config.yaml
model: "image classifier"
train_examples: 97500
image_size: 32
shared_expert: false
batch_size: 128
Rows from block 2 of a small image classifier, named by matrix and row number. Rows with one number belong to one neuron. Each number is 500 + 40 x the weight over its row's rms, rounded and kept within 0 to 999. All counts start at 0. Numbers have three digits each.
After each neuron's rows are labels from the 100 images, of 14976, where the neuron reaches its highest value: "lies over" is the class under the peak. Only what is clearly more common there than usual is listed. The data: drawings of small networks of dots and links. In brackets: how many of the 100, against the usual share in percent.
# fc1: MLP up (model.blocks.2.mlp.fc1.weight, 384x192), inputs 0-63
# fc2: MLP down (model.blocks.2.mlp.fc2.weight, 192x384, transposed), outputs 0-63

fc1.204:524548475479561497462536513467570490538462499479452497555451384501439486538493621516493546462505550551491508425520441459415469508530521503512479427460462445541531511585505448503518480487497495
fc2.204:489446528495509571549473530502530546481497494484504490462471483458513566456594470532480506525456476554471489541498557428506488524502473506567511518546524454414532471490501521481521532487493420
lies over: dot (40 vs 4.1)

fc1.150:559497457486476575513526500455475472511556502585490529398516503437435499441504477558498463463524547545525504465536490504519523493588523472525493490463525480557471555472478557465557525440498523
fc2.150:540464470496535442490495526485460558464464490553511505458481475539505479527524522509419458512498581515497468570552555568579477439520475474505530491546466542494502422510524460440477481551484558
lies over: dot (31 vs 4.1)

fc1.381:478459491518448480450452532528485494488451475557525612516530536521486527486578478485465534520454449532451442504430469393489490522516489471532524534459437538501432508502455418528466395548442498
fc2.381:466539462501536533420510483484506535533506569495538542487533479500498452513492580515516487550529512533511581537517553525524508509468565485521415447511504463471488529483515506568519598545538476
lies over: dot (26 vs 4.1)

fc1.253:448499541498521487548453464443520470517494493426493510399486532559505518522487449583472556430463491452536536528501514546491512536501473493500574561509491402440521509498564451454551431505462509
fc2.253:566458513552435534519450469503492501424513494508539470526500459474443474533495539495400540487505520510500478480475517453561476498486558499489433501476538425481523568470522526487505539543531485
lies over: dot (40 vs 4.1)

fc1.309:515542485460506499511494515493462513427565487530515467509495458522510608531518519484419541536533570538483493481566520528521561482525537492492508425536601547521444517491520522491476557465495502
fc2.309:541533543476458506445514442415504520612563528461574477558510446474540449477505521511522507513544555458491514451525512443499452480446503513480513631455422508433514504513525424490465532469494477
lies over: dot (55 vs 4.1)

fc1.116:492543520548470548468502464526487528511490508558500464485551494508496533559523524494487558496468439457572551526485466519441486533457541545509437490463512462458494441556503537514494501508572504
fc2.116:448442461501477407465439515517496574518549495514509557519508530526481460490510524574478502493503472463491510482584543468534472470508440527500556484519496540436479540404454491505456526515511552
lies over: dot (78 vs 4.1)

fc1.238:581569489475524497434522509523520503515526489518466468480536541468470451531472509502528431520465518528454437480529468449504473495490455491533433515547504477540512425470473549552518479605472516
fc2.238:504524496511508478498544484495466527503529601493607480462499471477468545551477572531462516553465454504508528473502532471555522484535503511483544536488496484395507516524453484474442556436452466
lies over: dot (33 vs 4.1)

fc1.179:499577535532479524484515508525444505503508503537489503528489539467390481432489531515579569463505510551508560542495558451466520447477518560479496495493570487497538494503579474526484465590453428
fc2.179:547516498480553533475448446411541518469509509444598540459590470512508514553492543492476498543555467429491501416461479501484451555557429483503424535527478481424504554492438544452564464400543516
lies over: dot (38 vs 4.1)

fc1.51:521530573441479485508497584552481519402501537575442497516531462504609529528542506492467423530548468480459482520506521497548445508519505508481479465541494547551546540463520462466395462495572382
fc2.51:523449521524486501487483508515510446543514521579476492501490485467492458515422484564449508491491468441428459533509484446447500467480561486498458543497494449470574465545499474508503501456498490
lies over: dot (34 vs 4.1)

fc1.267:499468497505534449522543505372495414481536528567409479493450492537525465499434507463513486480534521517459502516512503507524471513502528528547574588479439460491506547448564534476505506519509484
fc2.267:533506573531520415520481470537513481492567549540522529538602488395475474454463461419492482488447478529487483492518510461417451500507455448505490478496547523518461519606482504480486576463501529
lies over: dot (36 vs 4.1)

fc1.249:572535488530494508552421568500540495481476450492541548492466513493557440467534538456529406499452463539442549499487479453558468556510546579502487461469577501522521587534576511497432481543452525
fc2.249:528432444477574428476487441543522506508482505492457462438422471523520491548495527542540557519539552464482513540463498539482538409535552482441510527488456524567412468449582570536548464545485523
lies over: dot (58 vs 4.1)

fc1.123:482463490504542511540485499490565456442510466500500497543501520554537465461482526510501536527503490545559409543552539489595482498448513479523529468541548529516419529496495518464500483505490506
fc2.123:477557484538443579520575451512544589577499436477481531533527493442541551527528582485519533550577533483555528520480489486519562524531455498538581530468447532493524476532472446544505489519446497
lies over: dot (34 vs 4.1)

fc1.80:574502522575487519454513414501540554497562480472521551555517516520539485461469513481497583528474549459539506566446440487459510490452569547554452519512538575499432498553496478482485497508587529
fc2.80:435486519484440506554452550510517478490385511499508488532552521508523408573567568485535511572510528497539462495535595493580491464553464430493583544467440477518502564487495505504499543481494515
lies over: dot (78 vs 4.1)

fc1.137:556474449487475475446495480467529497476536443421521505520534499455479517415532496493520501450577523507519471453517485522522553481458476498490464536514499473538501477485422546524556468512459545
fc2.137:494537480491543517551510519467488446479452499615450438477495500435466494473518540530502435524522588458537500501495494552493542468520448488487511534507451497550501504440397522474511454543461405
lies over: dot (27 vs 4.1)

fc1.361:530524468494517505521597521527524449494507437600554492532460484525507481540468499484590490519556526534419516522560534545476501481525494465498403452507599535544493492567531515536512416552473513
fc2.361:457509434496496520514454502564529516508516487569470505521457494511581509560479609479504500493522445456431524535565500512492611515472514419441464481478425451467447444560491488515517530525451526
lies over: dot (29 vs 4.1)

fc1.146:480517466452547478510486467455478472473471509514489425505540480503453501479459541438505472501408563519498441461546429473605514470446480478506507460534494538506426510476539551546564488523493498
fc2.146:523592525495506520525482504479494474465581484479495483579480504486520539478522493610392525495463504541483453495509526513502511531509485570509470476527493441554541508541413462516492526473565473
lies over: dot (40 vs 4.1)

fc1.310:475509470456491514514458423458530439490488482532493538482569540448539411523472472564496511471456523412485469527478571447496498505505498491452492480515540533500530398477514551479518500536494602
fc2.310:486486540453504505478472473461525487519545537493523510519458483432481461553485548538540532463504513452500517513498453505498448452519522523490484515564483539496454554448403441437514494495493502
lies over: dot (32 vs 4.1)

fc1.378:486462451488541454540486477402474510461498448462429464479443539554476540506484550532494501453512504466488457467542470527533545518499464507576507521494528574446491562481515510534474432520501461
fc2.378:472419524439448472535529501476494461496395562479500473478479450472465472485525526532461533559547479535428497499482504527482466484510540521471464472524482416557498449545437482591508527494493489
lies over: dot (89 vs 4.1)

fc1.77:543515581469508455553440539549484456531512478487578479425510532477430489531500553484449548492572540575442503486488492532493455537550514525531515529517467442416499539527534435482507476462523468
fc2.77:508531471473513500540531529458517512534472434489527460488491468531460440440573509551514555618473452537488530491530575461500467527494395483438508475503454525537530553541525521534515497595482487
lies over: dot (50 vs 4.1)

fc1.373:501530511504453471447515516512447531549424510430488550478507480529455495483446465486544550481511521415435449484420540434466553531425528530472467512437568508566582509439548473481419537502545526
fc2.373:477508600539493574556499457425508524503539507469522448575536501532528595521506547530525501491447539547506533445431560493476524534533498549389567515478533509537526553586513465554537408474440512
lies over: dot (76 vs 4.1)

fc1.0:583525457552495529477509547464515482519506498560513547550589497527545531517519496527499520446506499518438516538527475534569540506496512495505525530539480555554511516513467543483538511574515470
fc2.0:505471593514460506564571452443475506514504443548534521471495485518435430506513550520488462526551486494509425461500469495546431501500504461510525586458545574505438497555488473564501489541480477
lies over: dot (76 vs 4.1)

fc1.288:537465470572416460466589586477520508461506499506512545474500518483517511466513574463537550517494497532494478514514507495565525500540525508554516484507471546509500544533514436556521439494536517
fc2.288:534513590477520431468522535480550440502533485478540506510484546548528460499463614475431476505442531538459478501427511527513527537520510534512541505480492454509507480504553470527449539503475499
lies over: dot (55 vs 4.1)

fc1.325:503534642505508525515486474458561463470502465492460522540504558535458530546561469515496471576477507472540501543540551515512510488476492566501496501423459435477445447546518463492448475512380500
fc2.325:482574505506439512495453513497552495464505515540579466528531482495492481469505529495566541568533549505499488593504426473557457427479451605458463518497536411552531497462476549565467516442537488
lies over: dot (46 vs 4.1)

fc1.156:525519508501585502531504513498500563519481524517387499457456563487510485457486510534587548519491546549508491544542483509478502463526490451501561527491505477517480518591487488509502489565464475
fc2.156:521461531493470471522548474537532436462533496528562484540513481516451524521458520510510440491569494423449461548468562520467496516494492548501547474526538535470495579478448500483480449479481484
lies over: dot (48 vs 4.1)

fc1.157:428536457484453530526478444523515544520573467447473533606474506469528487510586544451422549523494554471512514552472512480533503559494504511524536522540486495457486443478516557551536532514483416
fc2.157:463439478504512461448570506561530515548531430516466495476510479541581521556483574456535503530539461501505472479464547589464492391456505447505450555527555461543478501514500516466496530491469523
lies over: dot (31 vs 4.1)

fc1.254:561565502495559521519583505477533548446503515491521480482534532588474493563527589581533513517500452504507489499500521482493494512486425488531524527515528547533549491490596476505539470557510471
fc2.254:469488509581498492566463449466503565455458411513557536516523527466510473516510417467525469528507567522507447489489454456560507455522523533472563562510547489499523503482406524483480525496528495
lies over: dot (63 vs 4.1)

fc1.186:552494520518477495535508541439509523489537627467530562558544533511469485512568525516515570569473507530484563525499505506518513520475502532503520478543599478507542473570467528488459480514467513
fc2.186:505457465474493483411531522535496500521564453475511494477541477477448567517478511534467597459529483434403518508509577438518502504544431486509557486498436502501470490496459502547452515463507514
lies over: dot (66 vs 4.1)

fc1.262:522481553480511497529458540527550467455511460493476518487498487530449544513449497551513444488482479463518451530495580495476512506449516502502576521464478480574530498533475476492452550543486455
fc2.262:407492488541433473544421503501406505472474511519481526474499506516525515572498588547482532510499523456468445431526478502507473557550552502518551537495498621515526529491538467554498507529444523
lies over: dot (39 vs 4.1)

fc1.92:491548534535425513593540465480583402494461520505502463497569494595452536508522550523448537534436473490469514476522466490420407510436488486453540474467529526561453502504529538494570530503535466
fc2.92:567517490451526497440501482524534485485484542484473614473500545403424453473588530519464551515494562479516482551506563503503527508471499451476556551435503479512473471520583486529454414437465456
lies over: link (49 vs 3.8)

fc1.283:520487487488565515490508577488479534438452473474488504524538493558561465486511425422444478577479512549521510484549503480472504485503553510498542435503522471495498491526450518516428558483538499
fc2.283:566559538519467553485500429436484505575429528515491489518544501466431503562502544540556449509500463473500526454535532441535482449469480552496470521488497499448461461526525539438450467489444486
lies over: dot (45 vs 4.1)

fc1.303:477508515511446541476507534555476498527452495524470547510494496524506521523547506441520432506486499534536501479484473469432478576384534453464521441499556450494456455501567494496507520570516507
fc2.303:478518522506485508534475555479519581452502486503523562499516534372521468508426486537525452489549435436522464541488484561555489501549500500456444535553437540540501534550452573511506494548506422
lies over: dot (41 vs 4.1)

fc1.377:471558513460536512468459523534495511450487547506438501455502440452478511538466550563597490494499480437506486502514559504471478569511517542487481558482502493474532521518601445461532354503464468
fc2.377:589439561474518482514502451405511551519551474485493522514475539533536510501527443494387506551543499479468493449492417451505565461466601465476589516500455455531553491542490525496459562449533514
lies over: link (56 vs 3.8)

fc1.126:593432384511486523478537519456509529503445529519505488484553457541439504435508529505487500468505480488539464494497486518483493515575481483540454533537586477492465554473500559489409480485489372
fc2.126:535471459462463436529515392494524420510453485494518498484441520482407461509478516548484532534481508483507475512415484519467523519484484549428482532484476461524498463522556484447485425428442528
lies over: dot (36 vs 4.1)

fc1.313:514467515397491521515487459500454524493554534551530538527491478487472468405538473437472491486517497508601530564528503461475492524457566555514541475508533460460476515499436531474478509478490460
fc2.313:484513480462493419498510494516492500567475452528501490532496462494471508564525500440549538466463498473426488465511449554518482543475423394539462508523494536497531506495487459469452587489506493
lies over: dot (37 vs 4.1)

fc1.119:542462510509583487503547476467570545549505514563460493458468571492504546473536510584480478493431513394462514530418574530406481494492428567455436477549483537481590523480515543548505578427517502
fc2.119:477536498494423494509483522515456433507461479494558555453486471500528469524524589499532472450503569508571478567524431478456461488497577461573550575496549478532400505468535560573466468552458536
lies over: dot (38 vs 4.1)

fc1.163:504564495461507536534473538504524470494509477496457460519525468428485525491452427543512465490538516550481572538567452459497506496443515539492431567505507501568539551533522494488482487532522522
fc2.163:465418556445526532496505498450475444492420485478543531418486482596553552504556557410534482522491466506499494534469521516483507455519450578490565428553451550437539524524501461513531461456392534
lies over: link (31 vs 3.8)

fc1.148:453439507557461455581545518478497435414420496493490526535464458527504500473511489561521540526482482513484504448472503463540492464514536591528499457526545502554495450459484542485501546439515529
fc2.148:458462455487516502457500448457494553525618498451490451539459519479567511436461516429422480555521538469400501477491469475496507507486476462503548537511471468464535503503590499550493515510500555
lies over: dot (78 vs 4.1)

fc1.321:497476453526465521599516493522533481499460471582480473446593480493460534500504515524463466550511439511395489497504485477544461465486466487408513526495484497483553460481512491455490524533542493
fc2.321:466508545580483555490504470522527457465539502438407462427498443499472531497478536507463546485499406505578502458470579482436460583487532504490485436538447572509470525535545472522499506485470474
lies over: dot (35 vs 4.1)